From a checkpoint of a small contrastive image-text model: encoder activation silu, 70.9 epochs.
Rows from block 3 of the image encoder of a small contrastive image-text model, named by matrix and row number. Rows with one number belong to one channel. Each number is 128 + 32 x the weight over its row's rms, rounded and kept within 0 to 255. All counts start at 0. After the name is the row's rms in percent of the matrix's.
Before each channel's rows are labels from the 100 images, of 14848, where the channel reaches its highest value: "lies over" is the class under the peak. Only what is clearly more common there than usual is listed. The data: analogue clock faces. In brackets: how many of the 100.
# convs0: first 3x3 conv (encoder.blocks.3.convs.0.weight, 160x160x3x3, each kernel summed), inputs 0-53
# convs1: second 3x3 conv (encoder.blocks.3.convs.1.weight, 160x160x3x3, transposed, each kernel summed), outputs 0-53

lies over: case (44)
convs0.53 099 [140 118 144  84 158 102 126  93 102 128 114 157 134  92 109 135 220 152  91  98  80 121 119 143  58  94 122 103  64 102 151 150 101 121 183 153 127  77 110 105 176 139 146  85 139 115 193 104  91 110 143 208 167 156]
convs1.53 089 [167 166 100 147 140 113  61 166 111  85 107 126 132 141 117  93  90  94 115 119 143 105 119  99  54 151 212 123 155 160 129 130 118 132 157 107 181  97 168 150 112  78  92  99 113  88 147 103 152 101  87 112 151 114]

lies over: face (96)
convs0.81 108 [132 149 143  24  88  75 113  81 110  94 107  94 113  58 175 109 167 118  95 111 153  80 133 131 129 129 144 106  93 135 146 116 189 129 114  91 116 132 112 118 118 119 101 117 105 110  52  90  67  89 103 145 178 103]
convs1.81 109 [137 162 153 170 103 131  80 110 116 122 131 117 112 150  45 125  99 154 148 108 104 157  88 133 105 133 148 109 100 107 134  89  91  90 129 138  84 101  93  85 140 146  95 181 101 121 108 162  92  91  95 130 104  99]

lies over: case (36)
convs0.135 084 [112 147 126  67 108 127 107 152  93  92 133 125 129 172 103  97 142 100 139 139 126 101 119 157  99 194 153 117 171 123 115 159 125 134 131  59 114  96 131 127  84 171 119 187 129 176 105 136 116 143  95  92 122  87]
convs1.135 097 [102 114  99 165  89 152 117 135 117 118 137 128 109  66 115 174  77 153 120  99  93 121 137 111 136  93 144  72 170 162 137  87 149  99 110 150 182 178  62 102 113 126 125 127 151 104  97 109  99 105 127  93 140 108]

lies over: hour hand (46); minute hand (35)
convs0.90 085 [133 116 126 145 108 108  94 163 104 139 143 122  85 135 172 112  98 139 134 139  98 133  59 130  70 128  94 161  55 111 182  96 130 122 141  75 145 114 117  95  48 123 135 144 158 113 173 134 104 165 148 153 137 172]
convs1.90 091 [101 143 159  60 122 150 151 115 178 132 106 120 107 118 167 210 142  94 121 110 139  69 151 128 150  79 178  67 141 132 118 101 124  67 139 144 124 157 178 119 145 174 156 104 150 130 112 139 123 105  92 120 127 143]

lies over: face (97)
convs0.33 097 [ 89  95 135  81 126 118 140 147 111 127 103 158 155 159 199  95 159 120  98  81 121 102 101 104  70 124 105 140 145 146  82 135 109  98 117  67 105  85  80 123 112 133 154  87  98 118  67 151 130 123 118 172 107 145]
convs1.33 097 [124  96  97 127 170 144  70 100  90 106 115 120 101  95 100  78 105 123 125 104  96 157  97 163 136  94  64 105  88  75 107 143 103  69 135 120  86  81 139 111  85 136 123 118 137 141 102 134 124  86 175  90 163  84]

lies over: hour hand (56)
convs0.60 104 [ 85 106 125  93  90 167  97 141 138  59 164 107 108 150  78 157  57 111  13 100 135 113 106 146 163 110 115 125  93 160  44  96  97 139 159 133 130 121 102 129 138 109 140  97 100 118 131 105 101 109  93  84 124 123]
convs1.60 101 [ 93  85 107  36 141 120 125 110 107 139 148 128 136 141 108 127 115 122 176 109 123 126 118 124  36  75 139  87 128 139 109 155 151 152 172  82 143 113 180  94  89 141 141  93 110 147 129 136 116  90 100 100  87  94]

lies over: minute hand (44)
convs0.129 090 [125 111 159 120 142 109  82 121 110 108 109  67 130 124 113 181 110 102 107 137 136 128 154  95 135 132 105 165  87 119 143 133 104 108 100 151 139 156 130 196 153  80 116 128 143  92 140 198 180 103 107  44 151  80]
convs1.129 099 [121 113  99 100  60 174 168  94  78 118 128 129  87 143 155 132 104 163 123 101 115  95 151 108 159 165 154  66 133 134 142 116  94 155 114 156 127  98 133  77 161  72 124  98 177 127 132 134 137 145  75 171 155 142]

lies over: minute hand (39)
convs0.68 091 [169 125 126 163 118 163 117 124 143  72  73 105  97 137 160 143  88  85 113 137 125 145  89 125 121 138  75 160  51 128 131 138 131 107 145 142 162 150 174 177 152  96 137 152 113 131 154 139 133 114 113  83 119 105]
convs1.68 091 [101 128 152  90 119 149 106 101 168 102 174 130 103 148 108 171  89 121 137 116 103 147 113 132  74 157 114  92 127 128 118 114 192 182 143 101  81  86 131  61  76 144 111 102 111 105  99 121 209 135 174  93 167  97]

lies over: face (77)
convs0.70 123 [126 129 109 166 179  89  70  96 121 160 130  81 111 175  74 134  92 194 126 155 168 211 167 145 117 132 181 136 142 149  99 132 110 101 175  64  97 168  92 128 130 158  97  83 104 149 103  79  95  83 136  85  89 132]
convs1.70 097 [149 140 106 190 104 115 103 160 130 153 132 142  99 135 140 119 130  96 125 107 138  40 121  55 120  96  92 103 124 128  79 132 140 143  56 115 158 150 135 172 133 139 144 117 164 156 109 128 159 154 156 143 114 136]

lies over: minute hand (65)
convs0.65 080 [ 97 142 178 102 104 111 171 100 108 106 179  73 160  80  99 149 136 160  79 106 105 119 158 134 128 112 153 195  78 129 220 140  97 112 130 119 140 110  85 148 130 118 211 140 117  79 105 143  99 124 112 196 132  87]
convs1.65 096 [128 125 168 206 150 148 118 100 144 193 118 140 109  81 116 163 112 112 129 103  98 110 104  99 129 185  99  41 152 109 115  95 119 105 100 164 108 137 131  76 147 171  79 115 163 152 132  61  34 142 114 110 152 138]

lies over: minute hand (68)
convs0.149 101 [ 70  91 113 128 143 203 102 160 143 145 120 111 114  75  66 166  94 120 126 126 127  89 175 156 152 105 105 124 128  97 106 116  66 129 146 132  81 138 126 118 111  76 150 159 126 104 113 164  61 149 160 111 101  97]
convs1.149 108 [156 104 108 104 147 194  71 123  85 205 102 178 118 120 137 107 147 134 145 156 133 133 128 142  95  97 133 115 138 163  95 146 172 107 110  47 112  64 166  94  98 195 139 140 104 130 111  89 130 106  94 157 112 136]

lies over: face (96)
convs0.138 100 [105 144 143 128 163 130 145 131 116  87  82 106 109  99  28 149  39 135 154  99 129 137 132 125  96  81 131 142  97 163 130  93 152 133 127 163 163 155 152 181 108  80 104 133 114 141 128 102 157 132 147 108  87 111]
convs1.138 088 [129 149 127 151 146  89 105 124  89 212 106  82 152 139 105  83 162 134 187 183 136 130 164 115 207 115 109 141 102  90 160 103  82 151  92 125 196 128 115  78 143 142 199 142 144 140 162  99 138 148 109 119 128 136]

lies over: face (88)
convs0.114 102 [152 116 105 141 177 105 132 142 141 117 132 144 153 115 148  96 139  71 120 135 126  90 119 145 106 169 116  73  40 148 146  83  45  97 119 115 114  89  63  82 111  91 144 110 103 171 110 164 100  95 162  99 126 112]
convs1.114 095 [129 150 161 123 149 172 111 150  75 166 102  42  85 150  94 127 149 201 139 140 130 118 123 108 153 184 157 153 123  85 112 148 136 147 101  95  92 106 151 169 210 131 134 141 139 110 126 110 106 129 107 138 185 137]

lies over: minute hand (40)
convs0.105 112 [ 93 154 160 133 134 154  96 128 123 136 180 112 175 102 142 208 202 125 128  97 131 163  85 143 177 135 155 147 118 179 149 153  80 103 136 119 129  49 135  74 154 130  29 151 102  82 153 148 139 200 127 172 166 117]
convs1.105 099 [140 128 137 111 115  72 105 141 142 102 109 149 103 133 156 109 105  98 106  81 106 117 132 142  77  84 129  72 138  95  95  88 163 110 115 121  85 129  98 114 100 241 140  75 154  94 126 103 123  84 106 142 107  99]